Rows from block 7 of a small class-conditioned image diffusion model, named by matrix and row number. Rows with one number belong to one channel. Each number is 200 + 30 x the weight over its row's rms, rounded and kept within 0 to 999. All counts start at 0. After the name is the row's rms in percent of the matrix's.
After each channel's rows are labels from the 100 images, of 14848 (inputs lightly noised), where the channel reaches its highest value: "strongest on" is what is common among them. Only what is clearly more common there than usual is listed. The data: reaction-diffusion patterns (Gray-Scott). In brackets: how many of the 100.
# convs0: first 3x3 conv (model.mid.2.convs.0.weight, 192x192x3x3, each kernel summed), inputs 0-191
# convs1: second 3x3 conv (model.mid.2.convs.1.weight, 192x192x3x3, transposed, each kernel summed), outputs 0-191

convs0.152,122,162,207,192,221,218,237,203,214,202,181,215,197,202,191,190,224,206,157,191,204,192,238,203,204,229,196,217,191,177,168,193,251,192,233,173,196,212,189,148,178,168,248,197,222,187,193,197,226,196,181,190,208,158,211,168,191,223,150,182,244,196,169,208,206,228,171,170,273,224,178,198,221,191,183,178,180,224,170,213,178,221,171,287,186,234,152,182,194,182,197,188,206,192,217,234,172,183,142,222,214,230,161,265,190,230,146,213,137,174,182,314,219,218,195,245,226,250,163,146,171,192,208,223,216,213,223,164,182,153,190,189,243,214,205,180,192,218,247,190,213,142,208,93,173,232,238,143,199,164,200,287,206,178,204,186,204,220,191,218,141,191,158,183,222,168,180,214,174,225,169,175,202,222,155,208,183,232,210,211,197,207,209,172,212,224,222,162,218,185,259,204,167
convs1.152,108,201,194,200,253,167,227,205,242,164,225,211,236,266,181,146,188,197,249,225,214,193,202,205,172,170,185,245,197,227,214,230,243,159,212,184,183,250,245,191,194,209,176,188,190,247,171,196,204,248,202,166,191,214,217,233,234,181,212,187,187,235,172,184,175,208,175,220,221,189,221,221,230,223,232,152,175,205,216,243,208,211,190,143,187,219,177,245,196,253,181,162,162,261,189,191,198,272,144,153,252,225,245,192,197,174,222,205,163,258,188,194,211,157,201,194,224,181,196,232,212,233,265,230,137,180,223,230,197,191,215,212,229,184,180,207,185,236,205,175,232,226,202,245,182,269,173,268,219,223,187,214,206,205,160,202,177,221,221,143,207,217,232,182,194,176,186,243,233,211,201,138,162,215,180,209,200,217,184,233,228,223,227,245,217,173,213,135,282,187,154,190,170
strongest on: grey (50); feed 0.039 kill 0.058 (48)

convs0.82,075,227,258,210,214,179,263,213,150,205,193,188,172,164,183,156,225,204,175,210,177,175,166,134,213,167,231,207,182,222,152,224,234,293,177,207,220,162,132,221,232,193,209,171,216,229,180,241,177,201,216,197,180,265,217,224,219,212,224,243,199,226,143,189,164,209,219,216,223,172,230,205,190,166,169,185,236,190,209,242,177,161,208,190,165,201,203,183,212,186,249,200,142,174,186,228,259,155,185,215,242,161,174,243,219,154,199,258,213,210,180,166,221,212,181,183,166,214,132,191,208,202,201,188,190,160,284,205,187,198,162,202,236,189,199,193,126,212,158,193,197,206,233,159,168,151,250,173,198,187,225,201,182,228,225,217,217,210,169,221,208,182,212,243,159,206,215,251,196,246,208,219,191,215,222,158,214,226,177,236,192,198,224,121,238,188,206,165,186,188,187,205,197
convs1.82,079,161,172,189,204,164,184,204,251,202,190,192,203,223,193,222,135,193,279,184,209,229,242,203,177,217,171,237,255,212,175,187,189,191,235,231,189,156,232,176,231,235,228,227,225,241,202,221,151,217,208,199,235,147,215,157,189,207,219,195,175,205,184,224,287,201,194,185,177,194,186,183,196,217,175,255,163,225,165,152,211,177,150,225,200,250,226,202,174,201,168,200,237,208,181,144,183,212,195,184,169,191,189,165,171,196,209,232,198,246,229,205,266,187,190,194,230,203,226,242,239,261,218,163,157,181,194,189,169,205,228,176,177,189,218,250,222,245,201,181,173,199,208,186,182,195,160,215,208,245,222,183,191,219,128,144,178,159,224,272,147,271,201,170,215,208,248,195,225,165,159,186,225,175,204,188,212,176,211,206,165,170,209,261,214,227,239,161,260,208,228,186,215
strongest on: grey (38); feed 0.022 kill 0.051 (33)

convs0.59,115,204,195,185,182,147,202,222,196,202,136,222,150,207,225,191,233,220,223,200,155,185,178,157,197,236,135,212,220,188,219,153,243,165,203,213,232,208,214,236,196,197,191,221,222,225,321,223,219,177,197,182,193,188,185,230,241,161,171,200,169,171,214,188,172,185,233,222,217,211,153,220,175,212,231,150,183,189,208,193,302,180,205,201,182,204,244,184,217,193,169,228,217,186,202,200,212,134,178,112,175,201,199,197,217,213,188,176,230,179,204,225,163,178,123,210,246,188,226,228,205,209,170,211,174,157,188,244,160,213,193,163,167,224,211,241,190,190,181,197,215,220,170,262,152,212,217,232,192,185,214,201,248,192,255,235,231,222,215,217,238,185,230,242,128,224,224,199,211,193,230,220,170,189,233,257,227,184,204,243,215,189,197,195,214,164,174,173,141,202,173,182,210
convs1.59,109,223,219,188,239,224,225,128,186,186,221,215,207,201,219,249,191,184,204,146,205,182,200,207,167,196,221,195,136,183,176,217,156,188,189,156,195,200,169,224,181,210,243,203,216,152,214,192,181,210,179,193,213,223,193,211,155,168,211,188,216,192,167,152,243,222,175,174,216,212,207,221,181,202,210,222,162,229,218,209,161,175,169,251,198,175,178,196,195,238,148,133,248,208,207,227,238,196,248,236,258,152,201,120,221,131,200,246,248,200,168,198,215,202,196,155,214,184,195,182,267,202,175,208,242,243,169,149,187,171,186,180,229,147,138,173,186,187,184,173,176,89,197,177,261,159,175,199,202,224,221,230,209,181,177,194,199,181,154,241,211,233,166,143,194,243,185,194,182,207,162,236,163,204,166,207,203,199,232,205,185,218,204,216,207,261,211,238,183,191,197,190,169
strongest on: feed 0.078 kill 0.061 (84); stretched (66)

convs0.143,088,182,236,201,206,200,188,167,187,208,199,201,173,220,187,230,252,207,208,76,158,197,185,187,260,222,224,245,194,160,244,163,239,155,194,234,212,191,182,201,207,215,229,177,218,214,207,213,200,216,212,163,170,211,236,235,201,261,193,257,187,189,229,172,214,238,197,168,218,165,241,226,185,167,193,208,170,234,204,216,200,195,215,199,163,177,223,231,187,172,146,178,243,213,207,232,187,180,230,240,249,246,139,182,216,185,184,202,184,211,218,211,271,224,211,158,218,184,185,228,194,208,162,195,249,252,244,165,170,170,227,199,166,181,150,178,208,184,204,154,151,185,253,214,146,204,169,156,226,230,166,184,198,140,158,184,177,195,136,188,165,178,230,191,240,215,157,221,183,207,262,248,227,223,197,184,232,210,219,213,206,235,216,245,219,198,194,259,213,189,196,203,235
convs1.143,107,203,138,186,195,185,229,207,256,219,198,191,187,255,166,195,168,168,227,243,237,249,205,232,125,223,222,175,201,155,194,236,162,173,238,216,196,204,185,159,158,194,147,250,198,227,234,154,260,164,226,219,205,212,154,152,251,206,203,201,265,261,202,212,214,214,190,174,217,202,209,187,208,179,226,223,225,199,155,211,229,150,230,225,240,179,166,202,163,196,179,184,177,256,149,139,174,225,236,197,212,224,220,249,201,228,233,190,266,198,180,230,169,195,163,227,205,197,239,222,262,206,178,177,171,180,189,197,168,204,159,245,180,208,219,228,206,258,209,182,183,205,179,177,186,237,194,230,233,194,180,201,156,209,231,188,180,219,257,198,207,221,211,168,169,135,172,205,191,200,178,234,128,195,167,186,170,179,211,229,207,172,196,205,269,207,164,191,222,232,215,197,177
strongest on: grey (38)

convs0.100,081,167,158,209,165,176,192,187,196,235,151,205,204,225,210,236,203,215,170,196,183,203,162,237,241,239,204,220,199,167,149,123,138,246,229,187,217,226,213,209,258,234,168,196,251,229,224,206,234,123,216,184,182,212,240,190,212,131,224,208,216,230,172,194,126,199,198,189,198,178,183,123,205,184,124,152,212,204,200,173,174,169,213,188,163,168,159,183,217,201,244,208,257,205,199,234,213,168,225,192,207,185,179,186,199,207,225,173,195,170,251,223,167,185,231,251,215,194,172,220,182,165,194,191,202,214,282,201,175,170,156,244,200,177,201,192,165,197,185,243,172,200,180,185,268,174,228,170,175,180,206,170,176,206,151,179,188,142,186,204,235,163,185,188,211,181,192,172,156,181,204,217,259,192,207,160,225,189,205,208,181,266,201,188,218,230,205,203,242,223,253,178,220
convs1.100,094,244,192,227,202,151,217,187,215,190,216,174,234,202,176,193,160,221,176,217,191,239,239,212,125,239,204,186,238,229,167,215,180,215,156,247,223,206,204,209,172,256,250,204,180,218,201,203,157,205,219,209,190,204,220,168,222,174,234,204,186,214,186,159,260,190,200,213,193,181,208,191,197,200,183,209,198,199,229,193,267,200,201,168,221,220,187,157,199,212,94,166,183,224,209,167,205,189,215,174,192,233,161,224,182,164,188,201,151,274,213,211,244,195,185,127,227,165,226,227,246,232,251,214,203,159,217,198,199,194,212,198,178,161,257,152,206,210,171,149,207,229,203,228,181,272,155,195,221,230,218,256,204,195,205,189,185,240,192,160,194,245,187,213,195,220,204,224,200,206,251,202,152,223,199,225,124,286,227,207,196,194,179,174,228,212,232,169,151,142,187,198,156
strongest on: grey (52)

convs0.190,090,200,186,198,216,165,191,217,151,190,210,200,183,228,208,153,212,213,180,181,193,228,195,184,182,148,158,211,172,216,216,218,198,203,206,249,218,166,220,171,271,166,193,189,278,195,296,214,188,161,185,197,176,186,193,234,172,202,231,202,168,169,183,232,234,183,171,159,264,188,221,205,178,208,212,233,228,185,239,232,174,233,236,204,194,191,152,202,207,208,229,220,169,206,259,191,249,144,196,208,179,169,235,206,195,189,202,235,211,204,176,238,225,198,250,203,111,194,135,155,185,203,199,192,215,170,131,186,208,235,164,176,198,182,198,190,156,184,148,189,230,242,172,175,173,228,238,178,212,216,213,215,188,211,206,202,219,142,197,251,174,213,216,275,176,173,165,245,224,214,198,199,170,192,195,258,220,289,209,198,184,189,213,171,256,191,223,148,211,222,218,181,238
convs1.190,083,219,188,163,180,256,185,163,196,208,215,198,176,178,167,194,218,172,212,206,233,199,232,173,201,266,194,232,207,172,153,205,190,230,206,109,204,183,265,182,169,234,189,209,175,260,224,241,209,239,143,192,238,231,228,179,180,149,201,151,229,182,214,183,189,201,238,185,198,221,213,192,157,210,202,223,256,203,168,189,209,181,196,178,211,248,224,195,200,201,220,157,224,192,135,269,165,196,190,144,239,184,219,151,243,209,232,181,225,207,171,176,235,208,177,186,248,235,247,198,192,218,192,155,218,205,203,235,210,119,214,203,242,155,230,205,206,191,227,200,191,152,241,206,176,181,222,203,219,186,190,201,209,213,198,214,199,241,252,151,124,192,184,154,238,215,248,197,223,209,221,249,184,202,198,223,271,170,197,195,187,228,232,216,174,198,185,164,231,131,199,187,154
strongest on: embossed (88); stretched (86); grey (37)

convs0.177,132,175,224,243,174,222,236,218,157,204,163,186,207,149,187,199,165,137,237,201,171,211,202,243,213,186,197,192,187,201,215,169,232,198,218,185,224,194,175,213,180,177,203,213,97,153,261,204,222,184,186,245,226,207,174,184,128,214,155,212,240,185,202,185,207,211,224,256,180,168,128,218,209,191,222,185,191,206,216,184,213,173,205,218,217,188,206,176,222,196,215,213,201,177,182,185,188,207,194,198,228,164,191,192,142,207,218,225,251,149,147,215,207,202,224,186,192,192,301,185,201,202,184,209,177,165,169,174,162,180,207,142,228,220,222,190,217,177,302,176,248,173,220,163,196,195,166,201,209,230,221,200,195,198,211,215,221,277,210,135,214,217,172,179,148,180,199,207,225,242,213,170,214,226,238,193,200,169,195,165,225,251,212,197,252,200,196,272,144,176,162,229,178
convs1.177,122,229,227,189,171,137,173,221,251,236,185,233,168,163,211,207,227,243,205,188,216,192,151,158,245,172,222,226,234,225,189,173,204,192,157,219,191,158,205,212,220,221,192,224,209,232,169,190,183,173,218,166,237,205,199,238,240,201,208,196,183,185,261,179,224,180,181,218,208,141,240,157,200,236,229,205,190,230,188,225,194,238,214,149,170,151,209,205,250,211,215,216,196,163,197,172,184,176,196,190,220,249,176,160,112,242,228,159,175,176,175,246,212,196,208,187,194,269,192,241,177,224,200,226,195,197,240,173,190,197,197,155,163,190,199,212,212,207,183,223,193,234,250,238,164,177,260,204,193,164,212,195,274,174,242,178,220,191,187,244,199,167,213,210,218,174,188,125,200,225,174,198,202,195,228,202,245,262,190,173,147,185,207,188,182,183,196,134,144,261,192,194,275
strongest on: feed 0.078 kill 0.061 (98); embossed (69); pastel (39)

convs0.183,121,209,206,204,184,169,186,200,201,220,171,209,200,238,233,234,187,237,190,191,220,176,168,171,166,148,159,184,207,193,251,192,84,249,201,253,237,203,229,184,203,231,284,216,223,178,200,148,192,246,185,177,225,289,186,205,201,192,203,162,226,195,216,192,223,178,134,206,109,211,224,210,222,167,258,165,234,222,188,176,217,187,217,186,219,168,242,223,220,175,215,227,186,207,222,170,191,230,199,183,161,154,225,220,143,209,205,230,225,169,207,186,160,193,198,230,170,173,222,211,112,232,214,209,190,200,165,203,200,183,196,178,162,183,254,261,192,207,148,170,212,214,215,187,211,218,205,230,222,230,192,222,146,189,229,149,208,220,171,184,249,223,173,212,122,221,232,170,203,231,198,190,244,226,182,184,202,170,214,206,220,185,225,201,224,176,233,171,202,181,208,194,197
convs1.183,084,214,191,184,181,205,193,229,221,164,144,155,232,262,219,189,185,190,217,218,136,255,234,253,180,267,172,192,222,232,240,154,181,159,210,215,181,239,226,201,193,212,206,218,194,162,217,188,170,210,175,190,184,181,261,246,208,176,172,165,189,191,172,213,220,228,202,226,210,199,209,239,174,214,190,214,222,185,247,220,178,184,165,187,177,226,240,190,207,224,175,199,205,174,173,219,250,177,135,220,184,176,194,236,192,175,208,188,139,286,187,213,197,116,221,214,206,211,218,237,225,207,220,216,153,202,252,234,200,213,254,152,206,200,215,227,196,205,180,245,207,187,172,220,201,251,110,195,147,263,171,192,134,220,153,202,192,208,224,142,208,201,205,195,214,191,176,208,211,209,208,134,175,233,198,188,194,191,196,192,193,132,181,241,199,177,165,220,244,175,208,232,166
strongest on: grey (100)

convs0.38,067,243,175,209,204,175,163,217,163,194,165,198,166,218,211,177,205,218,146,183,193,194,171,155,209,161,112,193,179,201,208,140,145,194,219,252,205,211,221,253,205,208,138,228,182,173,178,211,210,251,182,177,194,180,242,209,108,201,208,204,184,165,152,154,187,153,241,204,173,182,199,204,199,224,193,165,206,199,267,215,184,245,212,201,173,205,232,106,232,179,206,205,194,183,224,213,192,246,207,203,180,215,250,210,168,186,198,217,258,229,177,186,162,181,262,165,191,209,170,172,195,209,199,222,213,163,185,190,214,222,208,186,177,175,183,258,207,187,178,216,214,237,193,146,211,207,228,213,212,211,181,192,211,179,223,240,219,214,179,157,223,252,274,210,194,218,190,192,209,170,218,174,162,214,223,248,279,261,211,180,192,189,218,245,155,240,225,213,174,233,185,149,190
convs1.38,054,166,174,202,225,221,210,229,213,174,151,217,206,197,144,230,149,206,222,252,176,222,166,236,185,283,229,223,223,186,206,239,186,177,151,180,166,199,231,160,176,184,226,169,178,236,216,224,203,162,161,225,173,222,122,189,249,206,224,196,192,181,240,249,187,186,204,200,173,180,195,187,198,146,191,160,211,212,204,160,218,164,199,266,259,189,219,237,202,169,159,204,155,170,197,150,200,189,179,185,225,209,202,190,162,138,207,147,187,194,224,221,175,217,232,145,214,167,197,175,197,141,168,209,204,190,193,206,176,207,158,254,176,235,242,130,208,176,174,138,195,219,211,245,189,182,239,237,204,178,206,197,220,231,179,165,238,203,237,188,217,187,179,203,208,128,199,153,147,225,175,245,225,180,173,207,171,163,187,210,229,220,175,213,230,192,196,193,188,176,277,212,216
strongest on: embossed (69); grey (44)

convs0.83,131,171,201,229,228,196,183,225,194,176,214,193,245,204,222,206,189,206,179,186,220,206,152,201,213,164,237,210,220,211,197,216,232,148,204,198,199,254,111,188,227,171,213,222,192,221,154,194,199,186,228,197,197,196,199,220,147,233,180,218,178,144,225,214,204,216,200,210,250,201,171,179,203,182,226,212,209,215,232,210,212,186,209,164,233,223,194,175,200,189,200,183,206,254,168,204,182,182,194,141,267,139,208,204,144,179,135,198,242,229,131,176,201,206,71,186,175,207,206,193,199,224,224,210,214,202,214,242,197,226,224,208,194,207,212,244,173,191,236,222,205,211,228,219,214,250,102,203,226,166,190,200,221,194,212,183,240,192,194,171,198,183,174,211,251,175,158,207,173,210,166,133,186,187,125,192,190,220,190,210,222,239,156,143,184,190,211,292,200,149,182,187,176
convs1.83,128,210,192,212,172,204,183,207,227,234,251,228,241,148,189,205,177,157,235,182,226,166,154,200,231,160,270,214,203,214,218,195,140,236,198,177,239,134,228,204,204,229,270,198,199,162,206,205,175,215,249,218,219,178,203,160,195,242,169,224,230,200,248,182,198,197,201,182,227,163,270,209,199,169,178,184,160,187,201,153,192,215,188,197,210,194,177,227,231,210,213,170,212,153,187,204,195,218,239,244,137,268,224,214,186,149,181,200,241,176,176,241,249,207,256,179,199,230,174,266,174,239,150,198,186,200,146,161,175,185,201,194,172,189,181,173,224,177,246,211,242,235,223,213,170,154,240,221,210,167,257,248,215,206,199,186,195,231,203,255,200,190,221,134,157,252,193,192,221,182,187,200,193,188,208,236,174,246,187,203,206,210,215,243,198,167,217,162,204,199,183,208,267
strongest on: feed 0.078 kill 0.061 (47); feed 0.058 kill 0.065 (45)

convs0.49,093,239,206,190,216,221,203,162,220,183,209,191,240,210,182,188,229,197,216,317,217,212,152,210,187,231,216,139,192,175,188,194,190,192,223,200,156,214,209,170,186,231,182,225,188,174,182,160,198,194,241,230,183,213,179,193,258,159,219,160,221,217,223,168,225,188,163,189,213,247,232,235,197,209,190,166,212,240,223,183,219,159,154,219,216,178,183,213,149,170,216,164,210,188,207,160,219,192,194,222,221,191,184,199,223,209,187,161,234,216,223,169,184,179,180,228,236,247,199,209,180,216,169,155,111,216,260,182,220,171,200,252,200,175,223,180,210,217,212,248,170,160,238,182,189,189,143,177,183,163,197,177,188,219,208,207,163,278,166,219,211,160,153,203,300,137,209,177,171,181,119,250,202,183,139,162,167,172,205,206,195,234,184,177,221,177,189,174,197,177,190,214,196
convs1.49,110,199,212,205,221,194,225,200,246,202,213,181,193,186,217,169,181,250,253,164,186,252,205,221,242,153,171,180,212,218,250,208,201,184,177,213,183,168,111,215,204,157,185,164,195,199,172,203,155,186,200,187,220,145,218,201,143,244,231,246,194,173,201,247,181,216,248,211,215,197,189,196,188,205,176,165,125,210,218,190,192,224,150,255,166,204,215,193,221,184,193,254,248,233,205,254,211,240,176,207,166,191,190,185,198,227,168,223,133,219,244,207,204,220,213,186,213,183,216,196,196,206,234,165,249,181,147,234,178,252,233,166,173,200,186,230,194,188,181,171,189,210,149,251,213,214,199,195,220,235,173,263,213,149,153,219,213,127,198,201,209,229,162,189,186,270,218,178,231,222,205,132,230,150,230,196,208,207,198,205,193,254,239,234,160,243,223,185,140,195,201,192,214
strongest on: grey (41)

convs0.133,083,210,206,137,221,196,236,188,174,194,156,178,146,199,197,188,207,186,227,268,155,218,168,211,267,231,199,189,203,176,199,264,180,155,239,243,188,219,178,203,214,179,222,222,189,195,188,170,232,244,227,163,181,205,147,204,187,297,197,217,237,235,198,156,202,255,178,222,174,205,163,167,202,223,203,251,201,154,222,186,199,213,193,238,221,218,170,197,184,165,218,181,214,113,240,164,214,169,171,226,170,219,172,180,191,244,214,172,188,218,258,189,235,170,228,161,199,259,186,223,189,210,194,179,169,206,165,176,180,194,185,204,189,209,220,108,188,223,262,185,170,189,266,184,185,241,225,201,178,185,221,229,191,204,206,144,210,259,176,163,139,220,222,182,201,197,187,241,196,175,212,217,207,213,141,219,209,187,238,213,209,167,221,180,202,187,205,204,155,220,242,154,210
convs1.133,088,164,215,213,154,191,203,251,259,190,193,183,235,173,203,165,233,195,180,175,242,217,205,231,213,184,161,201,215,208,204,197,218,177,176,217,248,198,176,168,182,172,165,188,206,205,212,172,157,220,188,169,163,191,195,219,202,145,260,181,148,156,233,220,136,171,190,150,163,201,219,233,195,175,187,214,205,226,177,222,205,223,169,157,171,193,193,195,194,191,239,227,247,252,183,187,185,248,175,221,266,209,200,233,178,242,168,192,198,177,169,169,176,233,207,296,206,129,158,198,210,175,246,191,216,124,238,273,233,219,274,188,201,241,213,206,219,194,199,237,199,225,183,191,178,193,218,198,207,208,201,239,195,187,167,241,190,197,215,178,253,166,148,198,146,160,163,120,182,194,219,141,209,184,191,192,208,143,192,155,205,226,225,199,197,213,171,178,201,208,195,215,230
strongest on: embossed (79); feed 0.03 kill 0.057 (31); feed 0.026 kill 0.055 (26)

convs0.110,070,205,234,193,171,139,175,214,258,207,177,199,202,193,279,155,200,147,253,195,177,245,188,211,164,208,169,214,167,219,164,207,185,237,176,223,205,203,211,220,171,260,236,201,197,209,266,146,222,219,200,218,200,228,231,228,231,163,211,220,178,173,198,214,198,168,185,263,152,170,174,148,156,172,218,191,216,188,222,179,210,199,188,198,197,162,176,171,197,213,155,195,211,180,193,231,204,220,208,222,189,212,158,174,178,176,238,166,149,244,215,223,179,166,197,198,148,215,181,224,165,154,220,196,174,202,211,201,138,242,199,191,217,210,215,211,193,235,145,213,226,196,265,191,186,216,218,232,164,294,237,200,194,230,226,231,227,184,203,230,216,223,165,152,161,258,212,213,205,224,221,168,214,178,140,205,163,195,203,210,235,172,178,174,166,189,180,109,185,189,245,176,147
convs1.110,078,199,200,220,215,191,201,167,177,183,226,174,200,211,184,262,158,230,133,172,222,131,197,246,230,161,193,162,241,158,127,201,193,224,256,197,201,197,220,213,194,138,208,173,158,218,164,223,188,216,158,246,235,209,193,170,262,267,171,208,206,230,246,199,154,199,167,164,195,280,206,212,199,215,207,173,204,202,167,209,241,215,251,194,161,189,175,183,190,195,275,219,175,167,252,178,184,144,142,169,197,222,234,220,203,227,145,239,176,133,229,199,219,280,234,202,179,190,223,161,174,168,202,191,186,197,171,210,217,156,222,177,200,157,186,196,217,142,208,237,218,221,176,211,236,181,233,178,220,161,217,204,206,210,184,150,209,188,197,229,198,193,214,206,205,152,224,244,160,188,206,231,194,218,211,179,215,183,194,196,185,184,208,193,211,203,258,211,215,232,166,236,228
strongest on: grey (62)

convs0.61,135,202,202,281,201,190,214,226,181,201,191,188,181,185,197,201,174,169,189,225,238,160,211,169,195,176,190,210,163,212,184,187,187,191,207,183,249,175,193,172,191,217,155,163,226,222,243,195,199,158,253,144,227,241,142,220,253,186,210,194,188,223,208,153,217,163,274,233,172,215,184,193,176,198,186,216,269,201,198,223,181,192,176,226,235,214,179,172,196,156,195,198,185,186,212,199,176,195,200,209,176,163,198,225,172,178,186,207,205,216,271,170,206,224,224,197,202,235,232,187,206,202,158,197,240,182,181,203,146,202,157,188,228,196,223,173,219,199,219,151,226,246,216,246,253,142,144,140,193,230,203,201,210,167,202,195,198,198,220,171,185,212,190,143,233,100,207,253,280,186,214,183,242,222,203,193,124,173,196,200,173,195,207,153,172,160,226,161,168,194,151,277,210
convs1.61,132,203,217,170,164,167,208,177,180,165,194,200,232,261,184,151,239,178,198,252,214,218,280,181,181,212,160,170,262,163,173,193,216,190,205,182,205,216,239,212,233,191,137,233,160,197,184,155,198,240,191,163,232,192,139,237,232,128,172,175,180,190,213,177,233,136,176,224,222,185,208,242,228,202,196,194,166,219,230,230,194,136,184,163,222,218,221,173,220,161,177,195,184,223,186,232,183,223,245,190,248,177,218,188,185,180,186,217,165,192,197,228,177,208,163,186,191,166,258,220,197,206,159,207,176,202,198,210,191,223,257,185,212,213,189,235,197,216,175,207,117,191,193,190,241,201,181,194,185,219,168,223,199,241,162,147,192,202,251,171,175,259,165,241,218,166,172,263,250,217,197,173,156,162,180,196,207,240,214,188,204,174,240,199,236,145,179,175,178,261,227,225,212
strongest on: embossed (97); stretched (56); pastel (35)

convs0.71,085,198,255,187,180,206,152,254,136,228,151,214,202,211,191,202,208,134,169,206,245,185,209,168,187,170,212,193,188,217,211,170,234,180,215,205,209,204,206,221,227,135,203,236,209,151,234,214,224,176,202,165,175,218,183,192,136,232,149,186,251,155,171,160,195,207,163,226,122,234,161,156,220,194,180,220,199,204,215,192,179,210,181,158,244,147,211,215,240,193,213,164,207,160,240,210,176,199,179,221,219,157,220,162,147,178,174,196,200,185,211,168,165,210,195,164,270,222,218,244,156,187,184,194,228,247,187,200,235,193,226,170,231,219,179,161,252,192,233,191,228,196,186,229,185,232,200,188,213,218,219,189,255,162,226,236,218,219,205,184,237,205,187,240,161,191,172,252,212,203,215,158,203,220,190,167,208,177,210,184,220,183,227,206,206,146,293,250,157,180,141,222,154
convs1.71,088,183,174,235,241,198,233,193,198,247,162,243,169,196,225,227,191,221,222,177,240,205,164,194,192,230,224,216,186,163,250,242,210,209,188,211,180,221,199,190,145,216,173,192,194,197,193,180,252,191,210,211,221,157,186,170,201,188,209,232,217,175,229,204,202,196,212,182,184,180,251,189,192,204,235,199,216,186,208,199,269,245,216,250,158,192,174,235,240,200,164,216,186,215,180,147,192,174,206,183,213,218,165,243,193,234,219,146,193,198,249,213,221,158,247,224,233,208,128,167,221,143,173,198,200,160,250,199,224,225,178,156,155,267,233,213,217,203,212,159,270,243,173,223,175,185,233,180,164,148,225,210,264,160,199,218,196,165,189,244,239,169,161,217,209,224,232,133,182,231,216,222,218,201,248,182,187,224,224,186,199,188,182,207,292,222,175,135,172,213,252,172,207
strongest on: feed 0.078 kill 0.061 (64); vivid (60)

convs0.101,076,227,253,234,184,215,175,215,188,189,163,195,230,189,226,232,175,226,209,241,170,235,192,180,207,202,228,217,205,171,207,157,193,184,209,170,197,194,210,194,116,196,185,220,135,186,164,230,195,165,205,165,266,181,190,207,224,324,172,186,211,178,186,170,174,188,174,239,159,180,183,239,183,205,231,209,160,195,203,119,159,229,276,187,208,186,229,163,157,190,158,216,202,221,222,164,227,228,187,182,253,197,214,206,218,221,207,176,207,224,204,148,244,187,209,290,187,214,174,151,191,244,211,198,205,246,132,171,201,204,187,191,231,153,193,197,155,182,164,255,194,196,157,189,223,201,216,168,177,153,199,194,207,226,207,230,205,184,198,149,219,208,185,193,158,206,177,171,210,216,251,172,229,171,229,180,167,210,218,219,185,229,169,243,185,217,183,165,206,186,245,159,220
convs1.101,086,183,221,180,163,198,200,166,223,223,222,162,195,172,174,192,235,257,166,164,202,205,201,186,214,166,192,197,158,251,275,223,177,197,229,199,242,249,198,191,237,182,173,156,184,180,195,189,154,198,235,176,176,206,165,187,185,145,208,242,179,222,198,174,171,160,237,191,206,198,216,220,179,213,178,204,190,204,194,270,213,179,157,163,209,219,205,199,156,233,268,200,187,234,197,163,160,233,194,225,182,188,207,155,208,149,137,201,219,165,264,240,186,201,210,172,214,248,173,194,264,223,205,168,185,218,203,173,207,236,249,220,223,255,226,173,234,233,203,117,221,216,219,169,171,188,185,182,238,216,173,206,181,209,284,222,161,231,203,160,171,225,204,278,230,159,260,256,208,211,166,190,195,200,170,204,174,216,215,198,238,224,211,222,207,194,220,258,209,150,203,196,198
strongest on: embossed (95)

convs0.96,130,209,228,195,242,204,188,202,224,186,154,180,217,266,182,185,223,164,201,194,183,226,220,156,166,265,190,175,182,223,165,156,197,187,201,181,201,131,122,239,175,162,209,201,280,242,220,202,218,235,200,191,179,182,235,153,191,213,195,180,209,222,161,197,195,210,203,200,241,221,227,186,148,208,84,205,183,240,209,207,241,209,156,239,186,208,195,216,172,217,169,210,186,143,181,242,196,177,208,230,218,226,173,213,226,201,209,203,118,223,216,265,241,173,188,188,223,174,171,267,225,161,180,187,209,202,257,220,207,203,210,229,249,217,176,205,237,161,225,208,185,156,147,274,199,198,236,185,205,195,235,198,188,195,158,185,180,160,203,202,176,173,194,165,181,213,201,195,144,230,195,217,153,179,199,231,195,185,197,187,188,234,195,147,154,227,155,213,200,202,182,170,180
convs1.96,119,204,162,171,207,239,245,138,185,132,207,228,179,200,213,209,189,225,193,174,193,214,194,202,215,220,179,212,216,247,221,186,204,211,212,179,145,193,197,186,231,238,157,241,207,166,217,196,218,210,155,201,198,184,198,256,173,113,196,158,265,198,206,197,220,237,179,176,289,156,244,176,207,188,241,191,216,206,205,195,163,216,179,188,168,257,186,195,216,266,137,197,183,211,185,224,223,243,223,218,261,171,197,145,233,173,262,190,160,242,184,167,179,173,176,135,178,186,167,188,220,235,192,216,198,195,152,209,197,226,211,195,183,201,230,204,170,217,202,213,122,152,185,176,145,149,204,192,183,185,170,250,238,188,194,189,186,214,219,180,206,231,182,161,166,170,196,227,217,190,143,199,193,235,208,175,256,249,216,185,162,208,207,210,220,177,161,177,229,163,195,188,153
strongest on: feed 0.078 kill 0.061 (40); grey (35); feed 0.058 kill 0.065 (28)